From a checkpoint of a small image classifier.
Data: trained on drawn branching plants, 145000 training examples.
Rows from block 6 of a small image classifier, named by matrix and row number. Rows with one number belong to one channel. Each number is 128 + 24 x the weight over its row's rms, rounded and kept within 0 to 255. All counts start at 0. Numbers have three digits each.
After each channel's rows are labels from the 100 images, of 14976, where the channel reaches its highest value: "strongest on" is what is common among them. Only what is clearly more common there than usual is listed. The data: drawn branching plants.
# c3: 3x3 conv, stride 2 (model.blocks.6.c3.weight, 320x160x3x3, each kernel summed), inputs 108-159
# c1: pointwise conv, stride 2 (model.blocks.6.c1.weight, 320x160x1x1), inputs 108-159

c3.201:153121160145184110158175114153142119118130146137128143103133121126098142116152105128158169120134090131094144086131157118127164128133136130117147153142111106
c1.201:137113142122162105128171140135109093113142161114134122081160115116103111142121122101127157110137122133103160092139138076107141130144110122102151164100070149
strongest on: thick trunk

c3.37:154106124111095109098094113099131131102143128098147079164115088118125122112150143150119069114061105109134097160121136131111075102124129132131091120122124137
c1.37:125085150095123132101118070063111130112144144096143091127165149149114101116127100131106080129087102093119116128135127125103088119117148148149119156075124115
strongest on: three-way forks; wide

c3.257:146108131099144153091112147104122148105122047121121135065085117152155115118089107129114089107149152161116138133126133107137097146130122140121134097143135135
c1.257:129101167117140132104116144116146140143143095098107132055121087109148128113076121103133107122090105147111089106119138103109138147120132111149104074146131133
strongest on: two-way forks; narrow

c3.112:143115132115112076120109102098105112092106180106152099101134159135157101121099088119093092137132135110136096144104079103120134112103155084121134139145135103
c1.112:113122116122128088117125132142108119093100153112106161124125139153163087119114130104060100124133121093133101142117103142120098090077128124101128158132106130
strongest on: drooping

c3.72:120108116114123095126140156142106127124107095089155131130139124111068104117092135103112121121102117102145152158097113096113161123123116111106136114130145113
c1.72:125093137120104111076127117097101145096096111090128131124137134131075136146092166076104129130102130084128126124103092068117138098148129138111147105129115126
strongest on: leaning right

c3.209:159110154123130134105113152096087131121121128117084156105120131135104105090107124151126114131103157118088106086098162069118108130122104099119083106114105122
c1.209:141069146139086105143122158114134137122116123129080136109114095133119125088077128175114110126106120144104114135096153090116144127114145115150102120139122107
strongest on: three-way forks; drooping; bare

c3.189:107102111134096098116122097140099095129128116075108110111104105135099116160141129118133108137115080120148098097137111145097090116098173140101101122123108118
c1.189:145102098115075119130140109168106103126144136048103109105089121122087111167155123121130094105135106108100142115141132139146111124130134118142116144183106139
strongest on: bare; narrow

c3.152:129123133134151172105088098147105089137113115086114145120136100097136088165116133112144081126077118106126114121088151130094090124132159133097118129159109136
c1.152:142151112116114156140122111154134108085151104063102139139107100125095085136125109121104094106085107095101121145129132093155089119140155094105110144187094129
strongest on: narrow; two-way forks

c3.139:084100124110113139113141077095101106100098140100143148115087190175114095093093128115116124147138116099077096111126095114104118109129089135113128107122154139
c1.139:062116131114110144083132073089161115108142132072122163111109160155129121081089137106121126164120136086067114144132122120146093139140071124133120098123142160
strongest on: three-way forks; bare

c3.275:100110112106146104129149112136095088114139120122063121076089099144144151097097126093121132118122149127125108159121120117080133133132094095147161123112098085
c1.275:093104117133141131126141128145119107081113126078108126078155085126129128092087148086106112128113109097102121160100115140126141144122145121118126145131113108
strongest on: two-way forks; leaning left

c3.60:143126126078110114079114158127109100139089152109172151161106095127077112111103122131095076102083119113109119118091107109107101125108081106128114116102124114
c1.60:135106126068119145077132172139115112130091128115182117132117136108114140151141124187120094101157102080109119139089136097120134091089105124128142127108076139
strongest on: green leaves

c3.263:139169145153102053122105093103125118122130114138136179137091129169101115116110144145116123139163130123097143065082116096122134140127110127091128123115126149
c1.263:142166103124093076109121121116128090126142112110130147114095092151125146124125153114124134151142116124112128075073145089117131130120128130131135110093117130
strongest on: three-way forks

c3.11:111103062138137133152125121134120139073076118121152123116160152119159105108129098085162124190117101087103136123119101084108133079101169089123141135122104117
c1.11:101126075116141136130149124103117142080047141120137156101153142120164108118133106119148123153152113099122121131100099109122123072106153116126133147114065132
strongest on: two-way forks; narrow

c3.129:111135133107132100137136149089080084138101177183137126134119147100101144097093105115104118107105168116094134119133117119111131146120085148106087103108126100
c1.129:118107086135128091153106150060113088091110140144127097120121085093122118115099122088100116161124159115109111136125139077136123115081117128096112097144100113
strongest on: leaning right

c3.200:134086115151128115141130109137135104131095134090089143074096146112120104115125148097123103110137133103148064109146131092108128102123100145125128156158112121
c1.200:117126114152108099160145093124146115116149124078086151084120114121113083115146125097121121135117113092145130137145150090126117108155097120124135174145110122
strongest on: bare; narrow

c3.146:112106104110147173138119124126120169130158116143114120132156159103130102094120133109136159148124108142168138135098152138167178160093135173107105110116116119
c1.146:105053123124115131135119121093111144088105125095153105152182144120121144125117137133148161153136112128160147121133131088112138123096125161102091120103078111
strongest on: narrow

c3.127:155140159137138125125112080147118105116121135106143131141113143159130095103130136155101103095132148091134082120091162116120132149134149124096097111165149136
c1.127:113130161153101112131096126154146111123116141109137132133119133122131091084118126144074128103139108060142091126100139152111148137129120121137108136150168095
strongest on: three-way forks; bare

c3.16:152133154108130154133120090139087149136122095103160154125096111103073124100159094196103116113103124126146152087095146100115091161106118112083090109125144141
c1.16:139092149118082085107114106134081140143126116117128140163120129120097128103100118134081090141100130098139160060081116102098095137113130098124083120124117115
strongest on: three-way forks

c3.312:124138116082169120105132099130118125145129127090142059110114127113110119138134139131142134121122143118118101096137154102086125100088110102173101131147133089
c1.312:116119109123171115147120127112128118135110102111136088128151124108137133123131148131123131141125151115126111089097138101122140131086126087142108076133125124
strongest on: two-way forks; drooping

c3.319:135101116139132159129159144107143147084128114097152109153116125124114086078111119142130154143134105098148116143099114108142114130097097146110119097101120096
c1.319:121082114103107129118160145105154139144088111115157114156143146143115129110119130167172143139100115092135146115124111080122116111095107134095094083101092119
strongest on: three-way forks; leaning left

c3.306:141111109132156095107143138085118146056109128117121096093104147134138115124132096111077123137139127123118099130127155141128124102115121108127159155130111134
c1.306:111095092143137118131144135121125148061099119095130120108131122127139086101151119086099131130126106089114109164142150129115086059102117124131149114132120123
strongest on: red berries

c3.66:113137114134121090100146101137091119110135159131106097150107077104150132122127157100120109143131134156087124134096150097099148157102107070126119120096114111
c1.66:116105125126116110089139124138120094124123170106127125129142087111119175131140155093120126133111119144064114145110136099104148129083095075148125134110135111
strongest on: leaning left

c3.50:143100137145153081120092082127104099098121120140128142119129098092102111116129096157101093057119149132122097112110121125075110140095125066125101100111136114
c1.50:160110108126169094119126111153090064099120165115132104134106103091116118117125092135098144086137157105145099112105122122131118125113124078118073106147089136
strongest on: leaning left

c3.270:131112134100110114100113128105119110131097148104136151128141121108114108094107108153121067103074118104117132089074159101114099113121128085111073096122129141
c1.270:150113148108106143146125137114113133142071147108143173131131135118136131105110125156120076096092113097111134067097138088141122103086106100116110110124116122
strongest on: three-way forks

c3.99:087124115117122092128108079107104093098108120134156132096105151132135122116114098085133092107130101154139144131141100114080128128130101105091129157109117120
c1.99:089095100141126099105144092094113058151138126108143148113115103131126138121114107123112079090130120155130129102126123097105129116135112068117144134093150150
strongest on: bare; three-way forks; spreading

c3.237:142141171121135117104097127097136153153143099128175156130093148131108115112096111167100112112142124147092155092090124067113099175132123135105096112122143141
c1.237:141125143108114113109069108098105152147130086128167144148088159117122127136076095153103091123139116119097160103092113079121132174112114121129101117125148135
strongest on: three-way forks; leaning left

c3.243:147123119146102107149090141101151155079127144087147119146107103150131097080098113122124160177160112076148140152104154070123102143133136136132098124114116128
c1.243:171131120124102091122113132122108153112115133081124120129104118161103096109118133128126137149149093107150146145116113096095126103155138119098100083084136134
strongest on: leaning left

c3.160:148103119146111099144122086112112104144083165099095131102126127159094118114138152090121112099137141093128146105115151070088146108110120117114109154149078100
c1.160:123124130107159123147089049133149122152154134083066155113093134148117119125175103138109097100130123103132146170124125108121149142133118111115103153129108119
strongest on: narrow

c3.232:140137095102119073112117091112104082131145153129151088147129090119135103113118095126130057049103137137097116125114141117119116112127125069126105113131118105
c1.232:142126095114121076089133095117130093121136144123154086140127102120138103117113109084111098087113129096093131125141124147112079104145138109142135125131111107
strongest on: wide

c3.156:120072122113088119105136102146082138145122208107091156191136124128099107110102126145084138147112107090119122091101142063144140122122112094136100106125117130
c1.156:107108138131109092132137123137125151125135179102061158181144135134129123091118095111098109150126114081121145131096134097120123146107114056106122108122099106
strongest on: three-way forks; leaning right

c3.175:117125128121108133136124112114145139132124142105139116158110121155168136082103138137145097127095137115166133149129119092111133104148133117117053096118122149
c1.175:128127132098075127112100125086146127146104141112135120120133111147153112104094102126115084119114119099127120107085101071148140098132123125098070098101127141
strongest on: two-way forks

c3.57:120137101087122096091100136120106110120118171139118095124133144139131112137114132129130100101092131115133135113113150132112083078138140128151116116132124115
c1.57:122119091112131128057129122128096126119107160115094111138135126135130109141103113143106096115099121102148093107092144126119096092125146130123100115106118135
strongest on: drooping

c3.59:133137131126140144135169111104112112082107116122123110132109120162108124071133129124128114122107148103148094098113128122153093107128122123119122078113136103
c1.59:097103127141101126113169123124098122127088114110139127130135144157117135102140145159119090138083131080132089061138117102120093066120116119122139112125125116
strongest on: three-way forks; leaning right; bare

c3.80:095109114103104114133114118123126109131127128078118134125127116055108129140112169126114134106156105142135101131159058129103155130158131108102125122127141157
c1.80:111084129131105115137110148125114125128099171094100146139134144110126131167103144107083129136138098134139097129120079143102152106150107136098141135130130128
strongest on: three-way forks

c3.124:103098100105123095103105089105091135114113122104138120061113142141135107116087112096120121139114112108113158107115108095126084130100130142116109131119104102
c1.124:096105084102122090129132100119109133160150147087144108086128134117125121135087130126119093137098124121113172119119124087147100154097123077118119128115086118
strongest on: three-way forks; bare; spreading

c3.316:153120141151126126149102147118136136123109115136140151122121116118093102114135152160145097104093132182119128101126128142128101089094119131106095141157131124
c1.316:107126142149125104114117163121113104113118108125113120132138130095093128124106124114138107118110135163103168112078102095109077107127118141093092134137119141
strongest on: two-way forks; leaning right; narrow

c3.67:111112126157143073118148113133151150126119158088115131104147126113125133151097127105123118150171096110106112141111143107127133154124134059084132129116120114
c1.67:130122133148157101136162108169116134117115126094072161100102133114138101109143144106101152162197120110122117114112131088144147136148122112112094100152131066
strongest on: drooping

c3.299:170099109148120104104125118109128112100125122100134104146106135153088149125119116122115098108104113125170102110135129104103153118122109116126118123141119165
c1.299:133090096127099096110135115115136104124149130108141099152136137134115126148106108118127115095088143140147166099167120105115102093131116119151117127127105172
strongest on: leaning left

c3.254:131114108071139119135076154129099095141084146124195142140154131135109084123094105130106121126117129111118122109098103106117120098112135109146096112101114090
c1.254:123121116077133130127128141149145117117055131133127107136120146121140113126113118106111163138133153131115100135091144091116091092104112136156146153118081118
strongest on: night

c3.249:118115123140110108082128127127146158095122140113105101113122144105149158102132131106106133197152138085099088129124101131115126147148139107113116125113113108
c1.249:119087142156138110059133164135122172092134144103143119137137135125149087099093135110109151168131115094125090138087124141124118158115142124139115120094133107
strongest on: wide

c3.88:115099126133106118165136109122095117082115129116136110118156145151121152121130107094125143165143083109076124095151096098109158104141159127095145136110102143
c1.88:106099107152103068130137124119106086117132111094122106102151119133131134140140112073116124131153082140076127122124086128082113128152142102085133137093066164
strongest on: bare; narrow